config.yaml
dataset: "tunes sung on syllables by a formant synthesiser"
train_examples: 39062
time_shift_ms: 100
input: "log_mel"
spec_augment: true
num_classes: [8, 6]
norm: "groupnorm"
hidden_act: "gelu"
kernel_size: 3
stem: "single"
loss: "cross_entropy"
max_steps: 11800
batch_size: 256
final_lr_fraction: 0.1
weight_decay: 0.1
Rows from block 4, named by matrix and row number. Each number is 128 + 24 x the weight over the matrix's rms, rounded and kept within 0 to 255. All counts start at 0. Numbers have three digits each.
# conv: width-3 conv, dilation 3 (model.blocks.4.conv.weight, 320x320x3), inputs 80-119, a 3 kernel for each
conv.204:089103136126137128127145130127117104107176109149154150148155136118137127109131108132137130177094121152141139095154153100106104167139130128146148081126129110159133111105085147160093140113126133101129132155149103143130125126139100076102113144104118114137105132138104133089148149128085112140137142172135176099099104118117130125163138117155124118156139144122129122
conv.205:121128144098116121136145159114117135153124129129147121100078075129123161127123152149148155054160160120125139123128144144166160133113145125153116167146122112128140110069073132090130179165145116135123118078136148160161143123161078097121146133146121097139170169142108125154163140108071141120108110166121119133132128142127130154117145142145147103150159158159135111
conv.206:088136141100122129141121180137129108155114133121113118128084137143112154129123130149129151071153126096120098092139153114104139145132136085117111132139142112196189090129114152123112127145095134153128103096154149146141112151160104115109125141163128165127130124150091176152148119116141154143115119159147072118166105154140111146136155157134105126148130145130125132
conv.207:127162106135133171145132171127148142151146160124140125126136123128160131138167148128149158123150081166120107127136117103106119150153129151158137110123151071128154125112117139096138084132105109138114175152137134127112133122139195116153135113122138112142121134115121122124143137147092114096134104150134097162142161172116105127147095160088129155132141128122165138
conv.208:082118147108139152107128143103124130073125165012100109124111100099144159089135160089141154073105130125124165107109158110118163152104121169136122135135162153107116133144094126130146153146112136119123101130116155165146082145156038100101128143158141074130129110136046090119137117123088123137095162161143126134058109156070125149121146141142106141099135146142106135
conv.209:131107145139142161114145150102101095156118126153093105124136102141143149110119121102165169132127144130102149143119146160096122167142099124106150095118131147103112095098146089109147123136174155129139135134149133145123133137159136094141125178140116119134133136148127085133139139126095099091156137131112126127110109145094118138129105175108131143131143139152164130
conv.210:131125118157115109113135101166158151134128118129132105112128158092117164084108121112152112118146108136076071132151154079112039129111155088106146122135122134122162126095115139149148117125107130130156062107128155161139135143115131123137137147107114119155114139146118149171138107119150121127106101129099168091121107136100109133125119156118123143125118126130155133
conv.211:135113147115140124135118141132125170134121113119111122122119112115110134114104147128138120177143135073121128089127157121108123124146107138141144113157146121099124121175163119072095125091106114099119180126148146136142109101148092115105090210137114120114143115110137099127124133148150131155095151133055141136099122117104103114108115170131118150121138140112140137
conv.212:109128110113116154114133132152143147164121143091135140149129120112123135076099142160120130173140157101153151141144143094109129142101132172114171145154154124139133100145161150078097118120122126154122147141118152106138150114150085144128160104147097095153104138119130098122102117106132093118123146171098128139118136130119109133111150139142130136113159142137122146
conv.213:137100122155147120138154164084101126177128138124118128094146142149100162169127169150142135160139124161117066116156102155114114094152133120093156106146130172116165122119109166134125102116151156142130141079091138144138140140168103096106179180147143146129138163112129127141119151123118149158126133129151092104138142114122115138119129110144129130144135168134117170
conv.214:107115145110113126104135150140141154067090159062109130146137065086143160088128153073140145119130131106116130124122135114117119156123125137115133145130130128101113112165161119125126136131086130129127137117136127143149112132167111158137128126136120124131151127095114119130140121125111123111084139134146105105109133145069094140112141137144121128102128129151130128
conv.215:134119132143129132129114150162181164112134102122138135065109105113113156120114134132122140164093142092138134103076174141103099091139146076152100099116139157145164103132129087118115116176117136113089097126073145160153131106171101104168137166122133118116096123141085147108139138129126131128090144170115152130090097131093116127127120160148144128155154164135129141
conv.216:118132124084124143125073151140171171143103170119135158089121144130135151073089119136161137131110108108130136099129144101057086127067126097120140100120142099132101152139083140168137111088124116118134114135122160139163134102174122131145134124130112159096112154117118094146110117121102156150098109164152107132108120086133125140125128143097140147116139143166140132
conv.217:132122121109139126109127139152148140103116135121131112077107116132138150099118139119159158113104146096137139136122201109078093157106114117144111141128151143158129111107107097100100094104117124120124119129111128136134127122138118118120088108108137150146137142149136128137138127072144130102105086160131118129126128164118121135110132124150142114123134144118166155
conv.218:093106140094134164115150130156172156156120125138161128155154139100124172099109121134115134076112097125144107125151106092072096128127159128101146083067111111112136156086127141170079104123124111109156126134145183153087124128160150118103057141138093152144110126137089130118142125139152091098128125107160140141119134147104115116174113083143118117134130131131146144
conv.219:137124151120148158133132123118153148128094111139149116072164122094139118115107130093117132123129149153111108144137102096120117147128165108109153109132155115131137138141139089064090110090115106135144120156134167129087116101148130153135105125123134158155128112140143149155100132117110131127100099127136126141138165163114117142123091076154125156144096118127142152
conv.220:143128116135143127132100159150139144181116131123134147135103135133140150130105134134116111086119150169087099101142130098112116156129133109151172138109115137099096161067117131109117116145102104107158159088137147146110111120129113088130128136119121128130115154173081132126131121130131100117115087163145156087127131140129139114130137108149144158135125155134146116
conv.221:135134142101114120123095149187158152126135109134148150155138123119141159088098139096115111165090160162120138157096131111100141135156114143124128110126167151139134101119148080099137070136115119130149147109130150146103130133128130148179129125153124101118133122111142099124126123147127101123140106138107142174143082131128131083123159118118138145115117125147132133
conv.222:119138111101117143130136133125158125137141128160159138141129132108127150073112162136129130120113147138137093116148138133103133132129153154126133116141136119098120160136119092148126142162122118098130139117130145166143120115170150120175153072157107105167118115159108102176129125116127142112099163129164104148056151132116114132139121136141108119124143153143117135
conv.223:102143109132140175122143141158151162147108113138147147091076125116128121100137140153162134114062115073150140125136171110132102124129143116170104085101132138123149164122149124128152151130123151116052076060140131139139107146183115129157145165118120149106153154122104073114145163111121105162135157138130140144097111158123128158138125144141134108142165159139119135
conv.224:116119109104115130092125152161144135175108148166136113096147089146140122121101120129107148134092164128144140117097140092063111107156186110124129142139109077145142111107153095117096087109128128143158143055111149163089118132133130135114094148129105153157141114142103112102111130120099103126099140184157123121132148151127152133113157143140113141125123107142132140
conv.225:104124100103152133118118124167174141160126134106136106118101105112132148088141144139138123103116155141133104111117156075103118115149124108117147106136107115118129148155125122123138108108135129129143157158094156156108137105140141131133147138093117157120118132124122136109119124126114138130117119122124094110107166120098124138121146153115115138143126146128119132
conv.226:096097134129111137099115159113115134087088119100113137149138120118117155096097156094109109119104142102133116100086108128119144116123110118128125125124119106129136129172183101118132120135103132134111151129169095104123074110153134142162114135164131122104138148133149152148147135117109108118073102110136132120120134160093108136100101131143136114095104121129143121
conv.227:134115109117120117151114144130161106137103143137130143136139121116136139073114153110159146151115126144090109134123162154104111152135153144117132114141130154151159112091134111152128150127118119130113173093131123132111131121101102070105159131123140138120142115113115123128144148134074075161120148166142101131105165174131114133164144136118105121148140144152133134
conv.228:151124112123126137147119093132157137142136116111116130128110120153118086141120099155127087137117104150096100156134110131110103095130161113130121092143144139133132136141102151125095112164126083123148123115153152128117134144134137084125144127104090141151119128126120123109113147161128156148117139145125136150150122085125137150174139099098136155134131118119140141
conv.229:088153161116131162148152143109115123122150160092114113110114074117152162109154180128145156097123139096143165120133154120133169100106141120171181125137176103109171158141131114134153096104120132112144104135150127171160113141160051115088149146134127142132115114125125106127121098115080101125144144160124130141098137149106149144124136139146121135124120144137134101
conv.230:123120139120108152138131148167166144149127158138112152138078125124149146133111145150139148103132144129108111115124139116124092172127086079125122134125163130145136083117140112093160129158138129114140126149169175128133114149161095093161151078113084128145126137154107130153132129127094095133097102177137113114102104160146109151134109180160115114138159162125151116
conv.231:131116143162127139083111156159157129129138114103146120091147097107102138115113136118132107132121162101147122146104141111088098173148133146107166102112092133140162150112126126121048121134125100127134112066116148151146105130138122119132136107116139147140132122124130131130127110124118163071119143167136101118146115125118120122144129125121131139119120135126142151
conv.232:145126114166131124146103103116159168149144122151159148170168114187115061147130065184121069155143105155125076146126154134119121082102159146157197147069128147123141147111104167145117135132118111077159162120130147138116166135118158126115111120134100140159140096135129145134113110166130108108212178111109130185159132094154124133147120106097085174125131129066100154
conv.233:126146126131106132144161143138132146137105155133114113104162093148159170110134141101113107118117151130118159110111119119084077101128172153168154109138124151132132111158092115123120125124149118144133143122084163140137109121164096117137133098134110091120117153116118108129134123134104116131106089130116138124109134108136122125122163119089118139128112138121131133
conv.234:101122097147120124125119093155145150140110106134131108119139131099167139156132126107122151098108098148142097112154193160105133163155158121096087130089150147135118148182104090096187109141124137127121140144167144123132141117153134104117091151140110134188117135117107151124138130143151086149136078134126166122143116133113134125160120123114114099135157133132133158
conv.235:125115114120130154118149146135151110124121151132105133098148169125140168091101139129116122116087108094153141101117161142106130135102110161134140109123121106127134153101097152110123140145117122140138119181136158157148145135170105120157122102119128103127129144138099136133156140143092119121099140159131118146114153150104133149128111169122121088135133146095117165
conv.236:143105154138115150123112131129121149125117145117111126083138077108106129120090157127129104112105123115121119073154147114090114122108099131115111150131127144104123089101111153096121142131093178128104109101132125100104121141160115075113137105080120111126117095141103122120169131097116102143134094109107101130128108131117149138097100137164138106126103117131139110
conv.237:153127098129121127163141103145147121162136117140142135093129139167141096161138103163135117150122088144130091145137100129117095070124156107135144090113156116128147120119122129121090104128127085129163101133158163149122104125118131119082141128113119138158114128143143130120094137168126139132130131137113124149159140088142110114166122086100138168143146137112138153
conv.238:110134115106132126137114131141159145137142129116152157100124127124137117107132148142132143075145113176154144137100151097100084111116123139119149142145117141115076109137114113105144087109119128133134118162149139132175113142165134116139134094147145140137130109129124134102091100119117118136129120169157118148101136147118122144173122097105097090119134135145131135
conv.239:091143123138105147125159136143134133155091128122141122119140145126127137069113138129129132105133145095109137132112127066142118079126092150124130140146123114151116163111104114117144137127103125129156144142138159145142119139159132113095085154149147105156107154151133144130146144141073127115052169125154122123081138142119138105089130145114104120129128135151126143
conv.240:093109136142122126098094099109153105125139127119132146153093116109115120102107128106141120131128122114099114117089103107146151106145113116132093098097092118123147117114155125154145109147157112146120130141131150155114130154149078135158138112123128172120159146129089146113117092107182129151089116120137126087109172120122127126129143116146145139097112132163155183
conv.241:091137102115124133094106118147152082112132132108101126147095103104112127083120131148140135108142140132119156083135133119116153116133137117150120124109135111143105162157118136145165161140150133099093138110120141164138139147148153155110143136125126107138147137149101147142125121099182158161127146144149102128081095133110127125176132161131141145094133137157159189
conv.242:142116134157117138109119132130129135106111117114150125172105124140111150126133136113106149138094087145141125122141139157107158169114140115147116126126129133132118130101140072148118134114143147110107169152136120111108134099132123153095133122142143138101135149113149118116120114135147148147109083120121175136138086102115135145100115125153127158103120124179162153
conv.243:141137132140115093144145149134159143125154118139151153138129127146138131119133113140137132128127128147109147116127107124128147156134120154130123138104090106147139182091139125076166102136143157161124136118085127139148156126141154095126123136148127121148112121161126132138121131126116125139146139103136108129131121136157151084144121142130134096142145162125143126
conv.244:116120068113116073120148092140114150109143110120136150112095147105115163091119122132141149145143105112153132151115127141150106120126146137138136114140137130140147082145146157143157131120147120115126137169115143150145133137128098140146141082114155163144153128083123137137121103103154128123110113113124153127146127145092149139154149121122118136129124136148153171
conv.245:102133127119140129135110112104136151133124102148110129128140148134120136104085113147117151150097110112098128153128142155106141142130117152064139152128125165112109144119125143119105134128151137119119143134075103156154135127114160103123163083082141135135165162113140117140163139113104104156136104133128136146122107101101148112190152108155141112171106115169144098
conv.246:146126112136127150096112103157114139158144140166105119119143123125110122133141134126145115159144127129159128130107096132141133110189116151119181129120094113155131088111079149137140104128126090098114128110155160118134159134149121129127154128119154137137141119107122127159130118108151162140170111121123145130120132122117131134135109145139120129106115127158179160
conv.247:127162162130133143141145101147139169096127105085086087096107101150153123106129172121141114123142135130128155099151107164151123131147120067138118087124138136131119116116122117134115104087115127130122092170148136161163048114127128130123128131094135131120087135174094103144122140106083051139102092089113146160112161149038115136080159096116145125122117105136146093
conv.248:132162129106143139173155150146122139113167124133134173110117111113140115099139120091130162145111142119195117118136156142132142172141126130103104117138126125106114086100163158108128108103109125114120132150165191176144111114147093108113130117128142166097114112137132126142125122113138175143087088083160138129119119116129137138138149149135141119113115135154145096
conv.249:100131117134102126083112120132143122109129094131127135148154100119121145118104112124152117159133120117157137102152077124128130092147144141094119113114134161130108118125146127113145153131153111139123080146131125145118126140138132138153096102114170151137151111154141111159125127122175112110115125153171122103161094112104120138110126150149134120116110127159167146
conv.250:129091156166113106086103175131127147099108122079075125171059089095110161079113134067113130127105140124134157124114098123118117188126101119185112143104103156107140146123193120126147135082109138130128161103156121122176103105122125125155128118137129118107148110106108109142144127123122122097091136131152093157095135142111127125093126144152134130074152089154150156
conv.251:136108137132106104106116119092142089099118162100115143155107127117141104088149118117140131105144120142145149158151126126116144161178157141150138157114106127074137148163132138139116110145149148140131138115114166161125163161113103133143102110116154179132153114092120118141115111120186136120109100122135103084146153109106132143113126131136104140109123138163142166
conv.252:137137108120104132080113116120143129098158153100135117093111076121142118098135114140138141126097119103163132160136128117139147114133125150160112127100144165121146110117091164148093130149159135128087158177095150155098131156140125110136148123140110129119117144100133125093126117101186168123135145140147131102121167114116131152134124121159139137107100133165176174
conv.253:099124113147138119116129137125141123098126137072080096121070080135137127120125120108127137094119170109108105104129141138127109123139122105129100093106141095083112100117125101092123129133122145136131103098107111128118133110102109092099119123132094089090081096125075079114137122120133106102121103095100088146081132144113079100122136126115111134108110121069042076
conv.254:164147154133126166121149148163171154133103157146146158145109126148133176116091155122114106138113128088136113145083146151095144154141117107113131142106151172137157128120145168078136126080064113148123124182102041158161085083151147123099128112086090121119142096139141146148124118132030135129107103098133149171129121155144140135148154143136135146161141110138161141
conv.255:122126117117132134132131129102097144107144152139127147159131115132117129120114099081149145143094134164133113118144165094144117155125151114145173131129106094128105105139105085135154153140141135110116116102131168150132139151138107124188089120102119169129134128115153128153121121109154145122123156139139142148107110152115129119174095159158138141123114146161170129
conv.256:141105173141128127117122113158104145119131157114120129116161119089127088104124165095124141127099142131096100102121104132119148105109130091159100122112153119148116141163123130137149137136157125111098170102094126104137140148116131171128110115115122135153165141147126121166132124113141149129118108117117129132120122133141130119161162161144143141115127135163146173